{"arch": "efficientnet_v2", "dataset": "small charts drawn from random numbers", "cutout": 0.25, "num_classes": [14, 5, 6], "depths": [4, 9, 4], "loss": "cross_entropy", "init": "xavier_uniform", "lr_schedule": "constant", "warmup_steps": 1320}
Rows from block 11 of a small image classifier, named by matrix and row number. Rows with one number belong to one channel. Each number is 200 + 40 x the weight over its row's rms, rounded and kept within 0 to 999. All counts start at 0.
After each channel's rows are labels from the 100 images, of 14976, where the channel reaches its highest value: "responds to" is what is common among them. Only what is clearly more common there than usual is listed. The data: small charts drawn from random numbers. In brackets: how many of the 100.
# convs0: expand 3x3 conv (model.blocks.11.convs.0.weight, 288x48x3x3, each kernel summed), inputs 0-47
# convs1: project pointwise conv (model.blocks.11.convs.1.weight, 48x288x1x1, transposed), outputs 0-47

convs0.267,214,214,249,220,204,212,184,225,213,189,199,215,176,138,212,190,218,164,164,206,125,165,233,224,245,230,253,359,183,213,155,219,183,157,170,220,172,200,176,236,176,192,219,257,295,250,186,192
convs1.267,233,208,111,174,127,219,214,167,195,184,215,203,211,278,143,216,106,253,203,210,196,130,180,225,186,193,155,211,251,201,228,205,201,184,170,191,180,192,217,256,262,208,151,157,142,158,287,190
responds to: one colour (86); step chart (64); falling (53)

convs0.52,221,215,233,202,197,231,246,183,160,246,229,224,224,167,117,125,218,194,230,214,177,213,138,226,130,271,201,203,102,201,168,159,152,195,236,203,175,299,162,217,123,214,216,196,231,191,193,203
convs1.52,199,185,191,172,187,169,218,173,209,186,235,170,203,201,121,193,196,207,193,249,182,248,36,230,186,243,145,227,203,98,263,166,177,264,212,191,203,182,186,196,172,165,196,195,212,220,214,156
responds to: one colour (100); line chart (66); rising (45); kind: step chart (30)

convs0.178,278,262,187,257,232,145,103,182,159,260,239,193,189,188,243,263,223,214,284,213,186,217,270,168,217,162,202,171,166,195,186,234,246,174,219,197,238,203,218,199,166,252,166,221,190,184,263,254
convs1.178,130,130,194,159,198,190,282,196,200,205,204,139,194,158,153,228,222,181,225,203,198,206,190,179,209,229,202,144,213,213,154,132,157,237,220,276,201,229,190,183,81,147,169,167,228,270,203,163
responds to: one colour (100); step chart (58); dip in the middle (58); kind: line chart (31)

convs0.250,190,258,197,109,194,154,200,151,211,208,167,159,221,205,214,261,231,172,256,224,213,198,222,206,190,170,165,218,289,270,190,215,105,263,231,191,160,260,260,206,201,228,129,166,179,172,217,197
convs1.250,189,125,213,304,180,229,192,286,256,147,226,213,189,163,224,197,225,169,123,219,210,196,239,202,216,224,195,274,140,210,173,228,231,239,152,227,173,174,237,216,176,180,187,300,204,230,176,218
responds to: horizontal bar chart (44); stacked bars (37); items: three (35)

convs0.67,214,247,132,189,249,207,175,150,138,223,280,183,187,214,269,177,173,226,248,242,170,267,186,132,175,177,237,186,217,218,153,168,178,144,217,277,253,157,182,154,154,204,190,217,235,139,223,195
convs1.67,159,195,178,180,113,218,274,233,206,128,131,160,202,204,227,257,157,218,183,213,196,182,213,180,191,200,207,201,251,278,198,165,202,242,187,171,189,148,199,217,192,193,209,152,216,260,203,64
responds to: bubble chart (83); items: three (46)

convs0.34,206,232,221,286,167,243,194,145,219,211,275,213,112,151,181,169,237,243,210,218,230,263,168,259,209,217,224,278,158,196,221,223,232,176,196,217,144,125,124,208,162,204,185,246,221,180,197,201
convs1.34,167,189,232,172,165,211,231,206,218,189,154,180,194,249,196,198,104,205,214,295,121,151,196,213,215,146,211,218,279,229,217,198,168,160,194,232,155,224,224,204,184,178,193,65,209,241,206,210
responds to: ring chart (54); items: five (36); pie chart (31)

convs0.276,221,172,160,241,245,263,227,166,163,199,266,189,150,230,263,163,217,219,223,245,142,272,188,145,194,249,205,200,138,234,163,199,133,177,207,242,181,200,212,191,121,231,165,264,228,159,147,226
convs1.276,181,225,195,199,97,167,221,182,238,153,204,195,160,253,208,190,165,185,197,191,214,202,157,188,217,210,258,233,241,144,236,163,227,180,204,118,231,150,155,215,229,135,195,217,189,302,165,109
responds to: horizontal bar chart (94); items: seven (42); items: eight (32)

convs0.230,211,204,164,215,266,276,225,159,170,204,273,192,157,211,236,131,219,239,207,236,173,296,162,165,173,232,239,185,148,234,132,188,158,183,204,251,184,220,159,192,137,246,185,251,240,155,176,213
convs1.230,163,206,181,194,99,196,246,164,244,154,196,160,169,242,241,199,136,202,211,228,189,221,153,161,202,197,236,193,247,157,232,207,237,206,192,135,237,182,155,223,199,152,171,183,152,322,209,130
responds to: horizontal bar chart (97); items: seven (45)

convs0.245,203,181,165,173,272,137,139,194,210,198,221,216,167,212,306,218,198,156,164,174,159,249,232,135,206,215,211,151,181,145,160,184,209,184,204,245,295,163,188,150,168,210,207,271,226,138,178,211
convs1.245,255,204,146,174,197,209,203,220,152,184,237,202,177,294,207,267,203,134,202,265,202,139,228,256,250,161,163,181,178,223,263,218,156,201,112,173,160,192,292,203,252,193,212,201,215,174,195,216
responds to: bubble chart (61); flat (37); items: three (33)

convs0.69,189,183,172,170,262,166,159,185,183,186,222,224,182,217,336,206,188,175,191,188,170,244,196,140,197,188,236,132,182,164,143,190,207,185,210,218,285,139,141,140,194,217,207,274,240,154,197,190
convs1.69,230,214,119,184,193,219,228,215,195,197,206,195,191,265,236,285,211,167,207,218,203,162,226,294,277,135,170,183,205,250,258,227,168,200,123,153,128,207,272,216,224,235,238,207,203,181,217,206
responds to: bubble chart (70); items: three (45); flat (40)

convs0.256,183,219,184,203,229,264,242,161,177,170,270,190,189,246,246,105,162,185,260,238,189,248,187,147,126,199,242,159,167,225,166,201,128,211,191,225,147,224,195,175,173,268,166,236,234,147,161,220
convs1.256,203,173,180,256,131,206,275,202,259,180,222,126,157,199,237,200,207,156,191,262,216,232,176,193,230,212,194,216,221,192,257,188,223,214,160,147,191,169,158,204,188,125,195,219,195,342,199,159
responds to: horizontal bar chart (100); items: seven (48); items: eight (38)

convs0.99,212,167,150,259,237,157,126,221,181,177,195,226,155,238,258,212,186,183,154,158,204,236,246,195,285,192,214,251,211,176,170,221,217,171,165,251,236,105,194,169,239,159,223,286,203,166,146,183
convs1.99,233,247,165,172,213,126,231,198,175,186,182,244,198,224,174,277,195,142,211,194,211,126,206,225,165,128,199,176,152,126,260,219,201,204,189,212,136,206,277,173,206,262,280,174,209,190,235,250
responds to: bubble chart (56); items: three (32)